config = dict(
    n_mels=40,
    arch='conformer',
    norm='rmsnorm',
    optimizer='adamw',
    beta2=0.999,
    lr_schedule='step',
)
Rows from block 3 of a small multi-label audio tagger, named by matrix and row number. Rows with one number belong to one neuron. Each number is 128 + 32 x the weight over its row's rms, rounded and kept within 0 to 255. All counts start at 0. Numbers have three digits each.
Before each neuron's rows are labels from the 100 clips, of 14848, where the neuron reaches its largest size: "strongest on" is what is common among them; "loudest" is the band of the loudest frequency at the time of the peak. Only what is clearly more common there than usual is listed. The data: notes from a synthesiser with random patches. In brackets: how many of the 100, against the usual share in percent.
# gate: first MLP gate (model.blocks.3.ff1.gate.weight, 256x128), inputs 0-127
# fc1: first MLP up (model.blocks.3.ff1.fc1.weight, 256x128), inputs 0-127
# fc2: first MLP down (model.blocks.3.ff1.fc2.weight, 128x256, transposed), outputs 0-127

strongest on: high-pass (46 vs 20.2)
loudest: 500 to 1000 Hz (40 vs 15.5); 1000 to 2000 Hz (25 vs 7.9)
gate.252:142158115135117187106056113156135155110178136158136076184122101160135115089082122127157129128106158103099118076077093142207163143143058132109098097198106120048129142101124088138165141118099138124106186105102122079140085111210120102126134111074130143123112102123121098115171128068084098154113082137174135163129106138093118146046114097147152073169133093126153090103085118133108126107100
fc1.252:132147089083129158097172146140129167120184169172148169181145154112182173092135107114172110074080099139127122098104161130154160158167056114084116174165096140138128075147075074179084158096092092158159154147111101161078120108131127115143121104125159149073146080129165157139156176149117118114166069117103180073140109144094120171154045141104151154118149095142128125137154091077138092111159
fc2.252:143161118089123167143130120147114152066146108131139136148106061100159176134148125121133115168112095130129104147116067129082071141109111150092122137093145158139088117125112144081185099066091102074101132154170153141098149143135148109127123145137170117082141117156162164209138119108149094108136162129162203139162154038134123095114149126103131151136193110104115207144154072132240130086135

strongest on: high-pass (97 vs 20.2); noise (71 vs 10.2)
loudest: 4000 to 8000 Hz (71 vs 19.8)
gate.224:095129132064095051092152112117119036098060038165101142144118086085162157156117095132117121151122146142165143099146143124104108117152138072118083123068105071179152072130124152142150104145123153136121096120134158158171092099147123135139177132131128122152040105056103155114078164128114116098156163098144094155090169064183114114121119128112128150133112057132135110125136152103141090135120
fc1.224:163208091107080156129174155052120094140089117137124132130115115154105089122146139051128104152134165135062080134179104138145084082149158129132140112144158183145129131177139110144106115120111164104108164168219120102112171162166114161158122111170138135109056152088168185112093098168165149099161175085156112147100188114118126136112169173174120132110089115176110099162131159139116144087106
fc2.224:095121144136139177112102102123088132115189066104140160149126074103115152097124116205130085118135076110189170161160134072131113163162150128132100167136123124108134170165092104105090153155162091125120147147125150140187127105134102190091181127111131106218129107156155175099089109094107123100080154147115124087089089157152151044134097158075174141189094081114110147136135072133097137110098

strongest on: swell (95 vs 24.3); glide (58 vs 22.8); triangle (38 vs 9.9)
loudest: 500 to 1000 Hz (65 vs 15.5)
gate.214:085176127126106136095123102148169082174101124078094183147162120106086102141102091136101092144151156091128166086065102110129170186107098123133099108129141127123158111107134128131070066109116144142135211113129098136127091048093148104126137099163136198132102152112093166120155101163110171099081080118145183136127092075078120106105148117116098053138093114155198137139126100192123077144114
fc1.214:138099153147180150120105150168155105114113095189138115191090152132162146138161101168163132088107092149125076127125115155145075082080166169127119117125154053162104098132104114091038133082076137116119063112144140145135118146144118102174051160086159069101149079148131074154145095113121161132151184091107114096138179102162060084101114147104093177130129112168147148113132105170106131107112
fc2.214:101172096112223124121109111138096144128121199114124120083159056076128118101138105122136175144134122161136102102142119110116150044165104147100124114147149125092096087115137131095133141182132172101145141095148106110137091081152113129118111178106098158164128128093134128116076033113135137137184068158134109173079158139102152076084158152167128148151137088170143132075080077203158126105104

strongest on: high-pass (46 vs 20.2); pitch class: B (34 vs 6.8); square (31 vs 10)
loudest: 4000 to 8000 Hz (50 vs 19.8)
gate.196:093142090121114111081116137114113171157070175111027090160128121060137132120141117143084105066080109093121075077146103117165190143104092144160113141175157122096145108094150164122177058168082135121060095107147127156170083119161099144121107179140156137077083139104115131126131125139063095106109104127122103116151140141119122132095132119153111140132067141124180160144057086131157163156174
fc1.196:097144169132093103130133092147166164179133157051211091093148179114076130122103118128141143140142175124062114135088134129125100045092184091096118118135102095121172127163096163141110201138110103145147110166124092141099100114135158129111123119125071145129129097125154119128157069130204176174111156074107142122176153078160097129179162092102121177123125148137147087142114187128104123087076
fc2.196:075122135116078142099119124140188077170130109083104135122176107129131161084120105117076102133190093131155107057145125147103165090139158198164135026101107166104131111162154140070140138102147104137106140087159120137154150130072150152146190175104139122187149128166141168122156113111163089173099168126128125150061108147170117123151156132133156108058095134164175140116095101152181149168105

strongest on: swell (100 vs 24.3); glide (55 vs 22.8); triangle (45 vs 9.9)
loudest: 500 to 1000 Hz (37 vs 15.5); 250 to 500 Hz (35 vs 14.5)
gate.34:151174183110130099114175154124185141145128128152130136107027165137085100151066098102103104170118150076051175112099075137139128143091126130134130120090153116146134151091126141106126103110153130117134142120135121152122130130135161109153186057187196206143130181138105145136144129153063176143112125062095166103114175121178126114131118122082102077122094108093107130118140123091099047158141
fc1.34:117159105119106147109145137055103161142108146094064128108165154118155115121160138161092104139139187154098101142120089150099149185152112133084145085063147104123071101170163095125202108189094152134182143131126145178146195107076105152104096105132119137096154203094139164074113112155102162098101126102107152194176083127109119111113153149129123160116120147096139189145201108141135094189118
fc2.34:129120164143060156060067099179122121088145143130135182159143194128123143190103147175120151157166173119179165145138146157162127164091141102190092170115112103118183132131126105138109078066137093136149113147113100193135045131118151086115113159146126083092090118091116134120136104133127109095089095073155141081143130128162129196123090109066125103139061130104125142133113134101099072089153

strongest on: swell (100 vs 24.3); triangle (63 vs 9.9)
loudest: 4000 to 8000 Hz (66 vs 19.8)
gate.237:090201146121122147072153136117179119088166130141079125138077112124108119139076105104096077151121152103130169075082128130129160158168095105119144112091097140129155107125134126168092131123152110120112213043131157143178153096162131114134206113132160185145085172115081128115096183059030103152109102138149143125090124146120131116104114113069084107089061116116117107131118102137141084128118
fc1.237:131084154089084111133145149084094083138086046147153134154180152063178130091145131196149115129119116118102125126130171161122101086118115142139129162116090102118108185155093123131150136131163170194138068119130137119103136129130120185080107112088092073146095053109163104094135098175114136169088147166107123129156164064161111151079097105135101138132210099127169129139114218117127113119114
fc2.237:172166121090167132178171130137101114179147146142103131124138100119165107138125165083111166143067130101138124157105147048116129095190127170131107123148189167156146063111123099107144134242113179126130163132129141106169091079130051122178119170170091155137153131155143143100051111101106106140198148151113143112134154150114104143127146181107120125053132115122096083107101123113111161087124